Weights of a small class-conditioned image diffusion model: width 128.
Rows from block 3 of a small class-conditioned image diffusion model, named by matrix and row number. Rows with one number within an expert belong to one neuron, the router's apart. Each number is 200 + 30 x the weight over its row's rms, rounded and kept within 0 to 999. All counts start at 0.
After each expert's rows are labels from the 100 images, of 14848 (inputs lightly noised), where the router gives the expert most weight on average: "strongest on" is what is common among them. Only what is clearly more common there than usual is listed. The data: drawn small creatures on textured ground. In brackets: how many of the 100.
# router: router (model.blocks.3.mlp.router.weight, 32x128, trained with AdamW), inputs 64-127
# up: expert up (model.blocks.3.mlp.up, 32x32x128), inputs 64-127
# down: expert down (model.blocks.3.mlp.down, 32x128x32, transposed), outputs 64-127

# expert 20
router.20,211,239,227,198,238,200,204,276,205,228,181,223,226,171,176,204,221,246,223,196,196,194,187,185,203,229,173,144,145,187,202,151,188,259,193,194,173,184,145,259,257,237,194,232,267,224,229,218,175,200,227,213,192,179,170,150,188,191,206,165,202,247,174,162
up.0,194,209,231,238,170,208,161,177,216,181,198,174,180,174,185,229,217,187,196,163,161,168,202,233,231,178,160,288,256,188,218,232,158,155,221,237,166,186,217,157,206,206,206,209,133,212,200,237,155,164,155,183,222,185,218,211,188,201,219,212,193,206,243,209
down.0,187,204,188,185,177,197,208,188,194,232,196,149,203,251,170,242,184,163,184,196,117,227,166,236,212,248,257,190,118,218,211,197,205,238,207,222,224,211,180,194,146,208,199,195,270,209,246,244,233,243,193,210,187,199,188,207,191,187,176,218,229,167,199,235
up.1,182,174,220,141,226,246,176,213,186,181,215,165,233,206,112,168,183,266,186,191,156,211,250,153,150,224,171,178,171,179,185,186,201,213,218,183,206,179,134,150,172,215,208,204,194,206,174,166,219,211,143,196,173,193,192,107,204,187,173,214,231,192,156,240
down.1,201,208,205,195,161,227,229,244,245,178,222,224,142,200,238,164,170,243,190,242,199,187,217,235,176,155,169,264,176,173,213,155,222,174,209,167,195,193,216,144,237,211,180,200,177,192,229,220,220,213,149,186,183,207,198,109,178,218,121,203,208,174,170,222
up.2,191,172,206,126,255,196,171,191,216,159,187,208,167,196,179,165,192,212,191,231,259,201,225,190,195,249,165,219,227,192,195,225,208,218,210,167,181,198,227,147,170,192,190,170,182,173,199,186,190,253,150,209,172,242,211,170,200,200,155,202,216,126,231,306
down.2,201,189,229,241,215,157,215,162,217,211,189,202,236,200,165,181,220,165,207,180,208,214,179,166,218,273,237,90,238,170,170,203,193,196,171,252,221,190,158,240,177,177,221,191,195,213,173,196,198,173,277,165,243,218,197,185,205,176,207,205,199,209,229,210
up.3,173,187,203,208,251,144,174,247,211,215,169,188,231,195,210,242,183,169,172,175,197,172,216,199,168,124,190,204,199,254,237,210,193,169,219,170,222,208,218,214,173,178,157,211,187,195,142,193,165,218,217,195,202,187,187,163,145,206,155,186,189,147,237,196
down.3,205,141,157,163,252,277,221,175,177,187,186,203,190,265,177,210,191,204,226,172,208,190,247,228,178,194,195,156,186,238,219,208,250,200,178,155,191,211,144,174,198,199,229,203,210,209,166,213,141,248,186,229,194,159,250,190,217,185,195,165,219,141,231,173
up.4,185,173,187,169,208,167,252,120,235,169,193,165,230,223,225,213,199,176,203,241,174,177,205,203,221,183,184,175,195,211,203,199,135,217,153,208,146,206,209,161,203,227,178,192,250,219,137,166,193,160,256,182,233,204,147,235,204,204,197,181,250,226,197,153
down.4,195,185,185,163,190,230,222,182,183,186,200,210,156,186,201,191,219,245,204,243,251,175,239,168,168,180,187,183,281,202,173,177,224,148,191,153,162,200,163,238,185,214,197,203,185,206,194,191,193,189,287,205,206,172,227,215,182,175,230,176,208,249,237,142
strongest on: spider (82); blue (33); black (25)

# expert 28
router.28,198,219,194,249,190,201,272,270,216,201,215,181,180,184,220,140,185,187,212,171,174,229,240,256,242,197,180,166,245,153,216,189,176,216,195,180,193,188,161,148,233,201,209,239,184,206,221,195,117,203,168,201,233,219,142,156,154,213,224,212,198,154,169,203
up.0,226,233,207,238,204,184,174,293,196,226,189,256,203,259,161,192,173,197,203,184,170,256,200,235,231,221,277,187,240,178,177,187,203,204,179,230,238,185,212,113,233,190,226,207,188,180,190,183,168,179,199,212,176,216,159,171,204,204,211,218,226,181,199,225
down.0,175,196,221,277,217,220,245,215,189,237,188,201,218,217,179,190,228,169,194,188,146,165,277,152,265,207,196,218,173,178,253,215,191,178,223,182,211,196,228,234,216,221,218,230,158,202,213,255,186,240,212,181,198,184,199,211,249,222,225,182,196,145,210,211
up.1,218,220,187,151,197,196,176,237,203,212,187,234,189,216,171,169,196,262,194,129,209,223,195,226,296,190,128,175,131,189,163,158,200,229,200,232,206,210,185,187,195,194,200,206,250,173,153,184,262,204,187,186,177,163,203,231,160,234,171,157,240,165,222,178
down.1,194,174,212,226,202,178,245,208,144,205,192,212,258,220,223,176,180,152,212,286,241,200,195,218,141,198,236,190,273,209,200,209,195,189,208,143,258,201,166,196,159,202,184,214,173,215,202,232,172,161,237,214,200,196,265,156,140,179,230,183,202,239,189,175
up.2,217,197,216,216,166,186,191,241,199,200,163,201,186,239,212,193,208,275,173,140,224,308,221,255,228,196,236,267,201,225,243,172,169,147,221,208,203,194,203,147,231,222,172,175,208,203,177,186,218,225,202,222,211,216,150,183,179,207,164,248,205,167,207,177
down.2,229,173,222,212,183,176,231,164,183,201,212,175,169,178,255,222,137,223,210,158,236,191,160,230,156,134,230,168,240,225,176,196,187,189,227,176,195,203,195,204,245,203,170,183,179,232,188,246,215,212,198,193,170,205,158,205,186,188,181,202,219,247,197,203
up.3,201,210,246,209,208,158,168,273,191,201,201,184,275,256,149,179,136,164,213,212,165,217,150,214,194,210,253,239,239,167,168,233,203,213,165,211,208,205,228,196,223,210,230,230,218,179,175,192,165,175,148,212,179,214,202,225,223,210,197,198,237,230,190,199
down.3,202,180,256,208,244,191,166,164,184,142,159,210,154,187,188,220,197,199,194,177,190,174,236,183,148,142,266,203,174,193,154,149,189,181,225,174,203,205,211,261,185,198,196,226,168,201,260,194,162,224,267,183,209,193,175,209,207,201,173,167,219,163,198,149
up.4,218,230,225,184,209,203,191,225,216,223,185,192,176,147,265,196,204,174,219,253,205,213,192,245,184,193,195,156,167,228,233,198,213,207,159,235,161,225,179,159,177,171,216,151,182,202,156,237,214,230,175,224,200,188,235,199,214,180,187,187,165,195,199,196
down.4,209,191,206,181,205,213,194,181,205,219,209,167,105,174,208,274,204,236,206,148,144,219,189,240,221,171,199,154,160,200,165,206,186,254,175,255,226,196,219,154,226,189,207,193,186,196,236,207,183,231,157,205,221,187,102,272,194,196,153,204,199,179,210,234
strongest on: small (68); snake (31); caterpillar (31)

# expert 18
router.18,207,236,192,179,236,229,203,236,227,128,168,199,170,137,188,152,185,202,233,182,210,212,172,173,218,196,189,238,217,186,211,207,160,174,200,218,184,163,194,264,203,216,207,248,196,217,192,213,197,196,164,191,226,190,203,168,199,188,200,172,198,216,235,229
up.0,179,189,238,233,192,170,198,201,153,174,166,206,125,218,242,136,250,187,207,168,195,243,186,169,139,181,206,208,217,217,191,162,245,249,186,173,243,194,142,200,170,190,222,226,215,199,194,183,212,246,181,204,229,224,220,160,225,213,246,184,197,252,211,244
down.0,199,197,244,173,231,212,196,203,214,212,251,235,183,169,179,249,164,172,196,173,192,210,173,267,235,191,185,232,170,204,216,179,208,203,203,187,195,206,214,173,228,216,191,183,189,234,193,201,176,203,157,198,184,199,173,163,281,239,236,261,178,267,168,154
up.1,196,196,238,238,193,204,221,210,174,252,224,226,261,199,202,184,205,244,205,207,163,186,153,155,261,179,143,188,225,174,193,215,213,235,208,226,214,217,115,160,255,233,218,201,224,196,212,191,139,226,197,211,198,207,184,170,238,181,192,235,202,190,166,175
down.1,186,238,195,196,211,146,277,187,215,251,169,185,206,210,194,146,202,151,194,203,230,180,218,246,185,215,308,159,170,185,174,216,213,263,191,250,220,187,169,171,207,180,212,234,195,180,193,230,216,191,161,187,208,216,222,216,163,185,121,199,217,244,233,253
up.2,215,206,221,225,199,173,182,203,218,155,190,215,198,187,247,177,187,160,199,164,162,232,206,193,256,186,193,240,165,190,169,195,205,195,216,278,224,210,188,189,257,226,224,211,177,220,212,197,235,169,261,157,196,171,160,197,205,197,173,210,221,263,232,219
down.2,192,189,212,268,218,249,185,161,201,117,224,199,268,211,153,205,219,214,225,206,240,232,201,153,210,177,132,170,254,210,205,242,212,189,174,175,183,204,253,148,138,224,183,178,179,225,250,212,166,166,258,160,201,191,219,220,226,188,239,168,194,208,172,173
up.3,205,229,171,193,246,201,166,247,204,218,222,196,184,234,210,213,196,198,220,172,145,242,209,277,212,125,237,185,168,184,144,193,290,203,186,237,213,208,196,216,205,207,182,166,170,182,227,170,300,203,210,189,200,217,194,236,220,200,204,186,210,209,209,186
down.3,228,186,204,203,193,218,196,218,205,234,223,205,166,223,191,204,175,219,198,181,208,231,238,208,202,171,194,185,225,123,213,187,231,156,191,195,214,235,175,187,183,174,258,228,197,132,142,176,193,181,114,207,230,156,198,246,180,160,178,208,211,193,169,235
up.4,192,201,251,188,175,205,204,252,171,202,190,168,200,194,162,189,179,183,237,166,205,223,175,179,179,149,222,186,168,216,114,210,285,247,211,188,234,176,192,212,223,223,206,233,141,215,265,212,238,197,154,256,224,207,271,158,173,238,167,207,223,141,215,206
down.4,188,235,161,259,208,158,194,203,152,190,197,180,274,240,156,205,201,188,197,184,194,223,203,242,183,185,213,216,220,225,203,226,199,225,234,209,215,195,209,158,174,171,181,150,167,217,189,211,145,305,182,225,167,231,216,205,251,237,171,220,182,237,193,173
strongest on: small (56); starfish (27)

# expert 15
router.15,173,213,197,187,238,187,211,275,212,190,210,167,160,171,193,258,211,174,208,236,219,160,149,173,216,241,156,199,205,157,180,225,178,201,224,183,173,171,178,233,209,216,240,285,203,195,169,205,176,167,179,199,231,175,154,222,155,221,226,182,194,255,238,165
up.0,172,178,233,246,168,213,156,189,197,173,198,196,166,286,197,257,248,233,184,202,190,172,198,177,211,132,242,245,169,227,143,222,228,210,198,194,274,209,157,200,181,191,203,149,237,173,220,162,232,249,229,195,213,171,186,165,175,195,234,223,233,181,226,159
down.0,215,186,192,177,212,199,300,209,206,139,204,202,221,130,208,221,222,195,221,136,193,225,197,209,207,175,193,215,209,206,198,135,236,168,218,212,175,206,211,211,129,192,182,212,198,185,220,206,191,258,188,168,195,200,196,210,169,224,182,169,175,216,144,230
up.1,215,192,180,252,155,153,189,218,236,270,223,204,168,221,131,183,196,179,191,255,170,203,233,173,268,183,178,202,211,214,206,211,234,187,203,163,170,213,188,190,191,222,199,241,264,222,219,200,213,254,183,231,191,196,225,202,219,183,124,172,206,218,190,189
down.1,206,211,195,183,172,110,254,206,235,226,195,201,313,209,206,156,249,195,194,220,188,168,156,211,175,177,229,195,238,184,210,213,226,202,205,286,191,221,156,275,173,185,210,204,241,196,179,209,181,169,196,157,188,203,231,140,244,186,191,169,200,186,246,205
up.2,209,197,226,172,203,161,206,241,209,145,197,193,194,237,164,204,220,197,186,236,212,206,216,253,202,142,223,198,176,207,228,178,260,189,228,179,229,184,270,209,218,178,186,206,171,188,130,237,217,202,219,207,173,189,199,254,164,202,185,191,189,179,259,138
down.2,216,183,151,153,230,248,210,224,204,246,195,182,154,228,176,195,196,240,212,202,209,197,258,212,214,183,180,168,169,224,193,221,207,197,187,229,183,194,176,198,202,194,201,211,191,201,88,218,179,218,166,217,229,177,246,251,245,170,225,203,217,147,198,180
up.3,196,217,151,217,234,186,223,226,142,167,166,206,212,133,178,236,196,165,218,205,255,248,167,230,191,228,218,248,214,184,216,245,221,200,186,189,200,187,189,202,205,184,203,249,246,196,193,219,266,215,217,181,194,170,193,193,197,204,229,151,214,243,222,186
down.3,204,197,202,235,227,145,176,218,221,157,190,162,230,236,204,199,216,166,189,175,195,163,161,219,200,176,123,159,240,201,147,221,237,190,209,278,166,215,173,198,174,197,198,213,219,203,162,203,248,249,182,200,187,204,250,141,200,193,220,161,206,214,208,214
up.4,196,200,219,157,237,170,212,223,190,170,232,219,154,242,195,244,194,195,189,229,170,200,212,207,256,178,166,169,166,197,181,205,213,233,266,198,241,217,180,217,252,176,176,205,238,169,217,187,221,223,153,178,190,201,200,285,167,200,182,191,196,202,233,229
down.4,195,173,213,275,211,153,229,217,201,106,202,181,226,210,160,240,237,154,228,168,183,201,177,189,193,293,221,132,235,204,179,163,227,165,205,281,197,183,220,203,144,193,194,232,216,203,240,219,174,265,220,222,203,210,216,174,198,200,193,161,196,141,167,233
strongest on: teal (61); small (61); turtle (27)

# expert 9
router.9,184,199,197,231,225,211,174,240,180,190,207,207,167,184,239,222,193,240,199,273,242,187,184,209,240,236,283,225,246,197,191,231,216,173,203,220,220,220,196,193,270,192,248,210,218,193,178,163,220,205,174,220,231,185,197,196,201,194,217,191,181,197,208,262
up.0,157,175,147,239,212,218,203,256,121,175,226,225,228,196,209,232,177,134,206,237,252,199,237,229,137,242,258,206,237,183,219,207,296,181,206,213,257,192,218,199,251,207,173,197,201,189,211,173,193,201,206,179,164,206,171,232,222,196,212,215,225,196,188,215
down.0,190,201,199,240,235,176,246,181,154,175,180,203,221,187,132,148,195,131,192,179,187,191,216,216,177,136,255,132,205,175,204,259,182,246,184,189,227,204,183,205,216,171,167,230,169,212,188,212,169,160,228,187,200,186,249,219,156,165,235,137,219,231,228,185
up.1,200,226,221,167,231,184,161,242,230,215,190,230,208,203,202,189,220,191,248,175,235,220,122,200,232,205,168,200,228,186,260,154,184,207,189,224,166,167,191,193,195,203,166,193,225,150,246,162,178,207,216,222,156,216,196,117,230,200,201,221,236,212,210,189
down.1,173,149,178,216,200,174,186,183,223,188,222,180,186,214,223,183,183,202,145,192,159,217,169,197,244,209,185,202,201,207,127,232,185,153,207,229,184,171,158,129,238,190,196,225,193,207,179,216,214,201,219,227,152,187,189,222,215,175,203,226,174,184,192,223
up.2,196,217,235,228,184,236,236,214,218,228,216,181,252,167,240,209,194,219,206,187,177,186,222,218,222,171,205,192,169,195,198,138,184,161,222,217,136,179,170,185,192,237,238,185,162,232,201,166,181,198,247,184,235,198,213,136,211,171,169,201,178,210,156,210
down.2,210,183,201,214,214,236,198,213,181,149,201,221,248,191,138,154,190,155,229,241,189,223,231,164,248,159,201,177,184,177,257,242,205,193,151,189,204,199,235,229,221,220,188,183,179,215,197,203,164,198,244,193,205,188,201,210,192,172,245,160,201,225,190,235
up.3,195,196,214,228,187,157,187,260,191,199,174,196,263,241,229,198,202,217,165,218,182,221,198,164,179,228,173,204,196,207,131,201,222,240,219,185,184,173,187,218,241,234,196,242,187,149,188,173,177,179,174,180,207,188,182,261,151,263,212,234,205,171,222,185
down.3,183,198,190,233,212,236,285,223,245,118,201,200,143,183,237,204,200,168,211,148,248,156,202,192,223,197,215,194,251,211,203,168,186,186,209,241,188,226,213,183,153,176,185,212,219,186,217,155,255,304,224,173,201,169,204,177,201,188,185,194,203,191,165,226
up.4,167,170,198,170,180,219,208,231,232,194,235,179,236,163,182,227,207,161,205,224,218,222,249,213,238,262,216,179,197,223,143,169,256,135,191,202,199,231,266,170,168,220,138,201,252,209,212,167,175,216,210,199,180,177,203,172,194,231,211,153,211,165,204,150
down.4,213,192,195,191,187,162,171,210,179,179,197,200,258,240,222,263,219,170,196,268,199,181,144,313,158,161,148,186,259,191,112,212,207,185,221,234,222,216,127,212,249,190,207,230,212,196,191,131,227,198,208,218,174,204,206,172,227,199,162,206,207,119,219,153
strongest on: spider (89); teal (33)

# expert 10
router.10,198,232,245,168,230,236,195,203,167,203,224,171,157,206,161,222,195,177,203,177,172,174,150,197,199,177,283,127,231,225,209,222,183,228,169,204,164,196,209,224,141,177,198,143,171,201,223,161,189,161,227,208,168,199,267,167,218,210,242,195,215,197,205,217
up.0,194,241,154,155,213,171,274,173,183,214,251,210,212,199,216,163,233,177,191,196,267,164,186,174,166,184,206,189,195,160,260,242,233,201,183,219,178,174,148,162,209,221,159,205,174,192,200,242,230,223,182,139,201,206,180,252,240,191,232,176,208,189,159,217
down.0,187,192,192,179,224,150,163,168,211,197,256,240,230,188,224,182,142,217,207,184,254,210,199,194,169,221,205,193,228,217,205,206,237,189,217,227,173,179,221,184,228,240,168,264,196,207,212,238,230,170,167,186,186,170,248,188,180,127,207,179,222,216,182,217
up.1,277,195,174,229,183,152,205,179,180,141,250,223,226,233,220,179,256,168,235,162,177,243,239,209,182,191,209,187,218,211,191,231,237,241,194,194,232,213,205,188,188,201,196,168,193,216,227,215,182,193,199,182,154,195,244,260,201,223,191,137,154,157,259,201
down.1,152,188,180,196,155,175,212,232,206,202,246,211,218,189,212,182,208,233,173,172,167,159,228,170,194,176,192,201,239,213,182,178,186,210,234,169,214,199,201,190,173,196,185,171,191,209,227,174,190,204,201,205,200,213,207,165,228,266,206,223,256,161,215,262
up.2,173,231,215,218,168,193,150,201,227,195,204,192,189,169,217,210,135,232,199,156,157,201,161,226,227,203,235,167,202,219,202,188,114,201,201,171,251,219,183,208,222,180,209,204,128,185,221,163,150,184,170,191,219,202,220,194,199,207,184,231,183,241,208,190
down.2,210,172,197,230,172,181,207,185,186,221,221,157,251,186,163,176,166,178,209,240,228,238,185,192,153,216,178,215,205,211,219,188,161,219,197,183,144,201,200,199,204,228,179,167,206,218,121,254,165,231,246,180,172,211,248,169,208,197,187,201,200,245,180,277
up.3,212,187,196,200,212,184,210,200,212,202,216,298,163,237,216,213,202,166,196,170,222,245,241,235,223,210,212,219,198,200,229,167,185,197,226,249,246,210,156,155,159,251,205,197,223,191,172,243,221,173,200,252,177,222,157,185,231,192,242,244,208,172,178,213
down.3,170,192,231,203,180,223,198,207,193,214,225,85,165,197,195,180,196,199,208,170,184,190,249,232,237,187,222,190,200,188,187,162,100,156,167,226,208,206,204,213,224,187,183,208,166,186,195,231,252,139,229,199,218,185,225,245,175,205,223,178,180,131,225,233
up.4,208,239,149,222,120,197,215,181,164,187,258,223,249,233,221,182,207,151,142,197,187,199,208,217,204,205,211,178,254,239,209,240,275,241,220,217,228,246,147,184,205,150,182,240,205,197,216,252,184,177,236,154,159,195,215,248,211,193,207,188,232,198,196,210
down.4,230,205,198,183,240,150,144,218,194,193,263,213,228,153,187,124,190,203,285,180,186,194,185,188,191,168,193,163,215,202,191,185,234,191,186,173,182,213,254,213,186,207,204,207,199,220,226,189,176,158,212,143,200,238,241,208,170,200,176,168,195,220,188,162
strongest on: butterfly (63); teal (54); green (46)

# expert 19
router.19,184,179,220,203,225,196,223,254,241,251,197,152,187,201,169,145,185,229,196,166,193,179,169,192,204,172,152,187,269,208,219,198,173,241,214,222,171,204,208,208,233,220,217,224,166,232,206,159,155,209,183,214,209,182,208,217,161,212,228,220,194,194,248,189
up.0,210,189,186,205,225,203,165,211,217,213,202,237,266,223,237,292,154,172,186,137,173,211,187,208,203,217,239,221,215,196,154,259,125,205,197,212,199,223,194,195,219,210,219,179,180,214,184,184,191,192,185,193,198,217,170,247,254,215,178,203,184,201,200,174
down.0,212,182,188,163,193,230,158,187,155,245,193,234,136,225,339,173,245,256,190,194,209,158,172,140,226,211,189,265,182,198,175,212,272,184,218,218,117,178,220,253,197,193,180,206,195,211,198,179,205,164,200,190,186,185,177,247,212,201,193,175,207,234,197,173
up.1,194,186,214,196,255,162,173,180,125,229,237,199,280,205,199,208,201,181,194,216,206,178,190,258,221,275,178,237,211,196,154,209,128,204,168,196,177,193,233,258,167,224,184,180,200,183,167,225,256,167,199,192,179,196,202,296,203,215,214,193,198,174,193,153
down.1,202,158,190,167,207,200,174,234,180,219,195,222,180,151,210,248,180,278,202,271,187,184,247,202,202,216,184,202,214,188,186,213,246,161,172,251,193,185,225,283,130,195,183,211,183,196,238,216,189,281,183,212,222,206,175,197,246,196,170,200,181,207,188,245
up.2,190,214,183,241,219,178,193,210,187,192,196,182,187,211,207,180,220,185,197,218,219,173,166,221,154,109,149,239,173,210,176,220,216,141,221,196,175,222,214,202,144,181,190,196,190,175,189,217,228,151,196,192,185,188,198,264,128,218,246,152,190,154,235,255
down.2,199,188,216,226,212,263,200,169,196,209,197,224,134,240,233,253,156,224,200,151,196,205,194,149,139,215,198,137,170,230,232,180,146,235,187,195,221,219,136,168,285,162,215,198,227,202,183,238,224,152,204,208,208,205,216,196,207,214,188,234,216,149,218,238
up.3,218,184,189,167,169,230,222,173,180,259,202,248,143,184,221,154,228,210,171,166,177,195,191,224,187,240,207,201,183,215,180,221,106,169,238,169,183,227,221,220,218,236,181,164,200,203,215,201,244,160,189,179,201,203,132,294,193,218,240,224,182,212,186,129
down.3,195,186,205,175,152,161,112,197,168,151,199,136,153,136,221,223,180,238,211,179,193,225,211,149,203,220,149,192,205,185,178,209,155,168,191,181,177,211,177,221,183,232,175,183,210,209,222,142,217,206,233,186,172,204,192,216,204,201,231,224,188,180,214,131
up.4,220,200,182,208,186,224,204,237,88,134,237,205,180,187,168,140,202,175,193,232,182,211,207,180,172,152,263,192,233,203,215,200,197,197,212,174,170,191,239,186,230,232,187,190,173,197,235,148,217,211,224,144,202,208,224,277,214,210,143,184,190,224,215,176
down.4,194,207,210,183,202,174,175,245,180,187,216,150,220,191,164,226,196,201,198,224,122,211,196,216,177,200,276,256,131,171,191,205,157,202,197,200,194,217,112,254,200,197,202,187,225,191,227,197,302,218,158,213,219,213,225,195,222,178,141,222,195,194,149,220
strongest on: small (70); caterpillar (31); snake (30); colour: black (26)

# expert 7
router.7,173,193,252,145,160,250,212,148,191,160,198,149,181,209,150,141,186,163,196,154,186,230,171,205,229,207,229,186,201,225,227,167,178,165,173,211,130,220,206,198,166,205,231,183,210,201,144,190,177,182,237,238,234,181,180,208,217,210,250,241,145,191,224,191
up.0,198,188,154,188,138,138,180,190,151,150,234,217,227,198,169,185,224,162,148,187,202,214,227,217,184,181,193,218,212,237,184,210,260,202,194,244,223,233,150,157,231,178,172,249,180,233,181,216,200,205,185,170,177,198,145,271,184,204,168,149,211,164,191,198
down.0,172,209,249,170,197,252,176,176,186,229,183,183,177,187,208,203,183,155,134,200,201,165,211,208,202,177,161,190,221,155,248,228,250,196,237,243,209,177,245,255,199,216,202,199,181,158,172,220,258,217,190,234,214,178,228,223,268,185,223,209,142,181,186,201
up.1,197,174,235,246,171,206,210,192,157,132,266,186,213,235,213,245,213,205,197,195,207,196,165,205,192,190,193,220,206,206,182,186,201,228,198,212,167,199,155,187,283,209,187,138,253,181,208,182,189,207,192,155,174,203,155,210,188,217,190,155,191,145,166,226
down.1,210,168,260,190,233,177,186,228,185,186,228,181,264,193,212,222,134,191,198,225,225,153,172,126,221,243,176,216,269,214,189,182,189,166,220,264,228,204,203,222,190,197,197,209,172,159,209,191,168,180,165,237,229,209,141,171,172,245,252,224,212,195,241,242
up.2,197,230,183,203,165,180,190,187,119,162,163,205,222,221,253,159,228,189,213,207,218,259,190,205,221,155,239,170,234,208,214,248,196,118,202,181,254,176,196,188,201,241,185,137,228,182,169,216,226,230,164,145,202,130,203,272,193,164,206,189,207,164,239,149
down.2,204,189,243,189,232,213,204,241,172,241,198,197,172,212,146,147,199,256,191,235,230,117,185,196,247,207,196,213,261,200,220,220,229,184,242,196,254,194,195,229,192,203,216,201,163,157,229,159,196,186,206,236,209,250,214,226,148,193,163,215,172,141,154,182
up.3,160,193,227,185,209,205,163,185,157,182,160,165,200,189,168,198,185,153,183,207,219,244,205,218,202,196,221,187,213,161,173,189,189,160,152,198,165,216,181,143,244,262,220,175,236,179,157,207,222,199,201,157,221,136,200,207,179,193,216,226,195,204,238,194
down.3,233,197,174,201,201,200,185,205,244,181,159,246,244,174,239,174,223,222,221,132,213,155,200,168,224,198,160,185,187,198,174,191,231,162,198,231,261,235,197,203,221,258,203,167,252,204,200,184,234,190,182,192,195,225,125,232,181,215,248,180,203,225,151,192
up.4,202,204,179,174,170,152,153,191,136,137,145,205,242,218,190,177,241,136,150,216,203,239,231,219,168,176,236,205,245,222,172,190,242,173,168,229,211,229,166,164,223,241,187,163,223,183,219,218,194,242,193,160,172,149,158,277,164,203,154,197,240,188,223,203
down.4,172,256,196,233,209,198,206,179,209,198,249,203,151,204,177,230,170,176,148,250,237,216,202,220,174,180,189,246,165,200,234,193,158,229,182,194,196,213,193,248,206,150,223,219,198,176,185,222,257,187,201,157,191,204,231,194,233,215,180,259,203,216,223,226
strongest on: large (78); red (76); butterfly (60)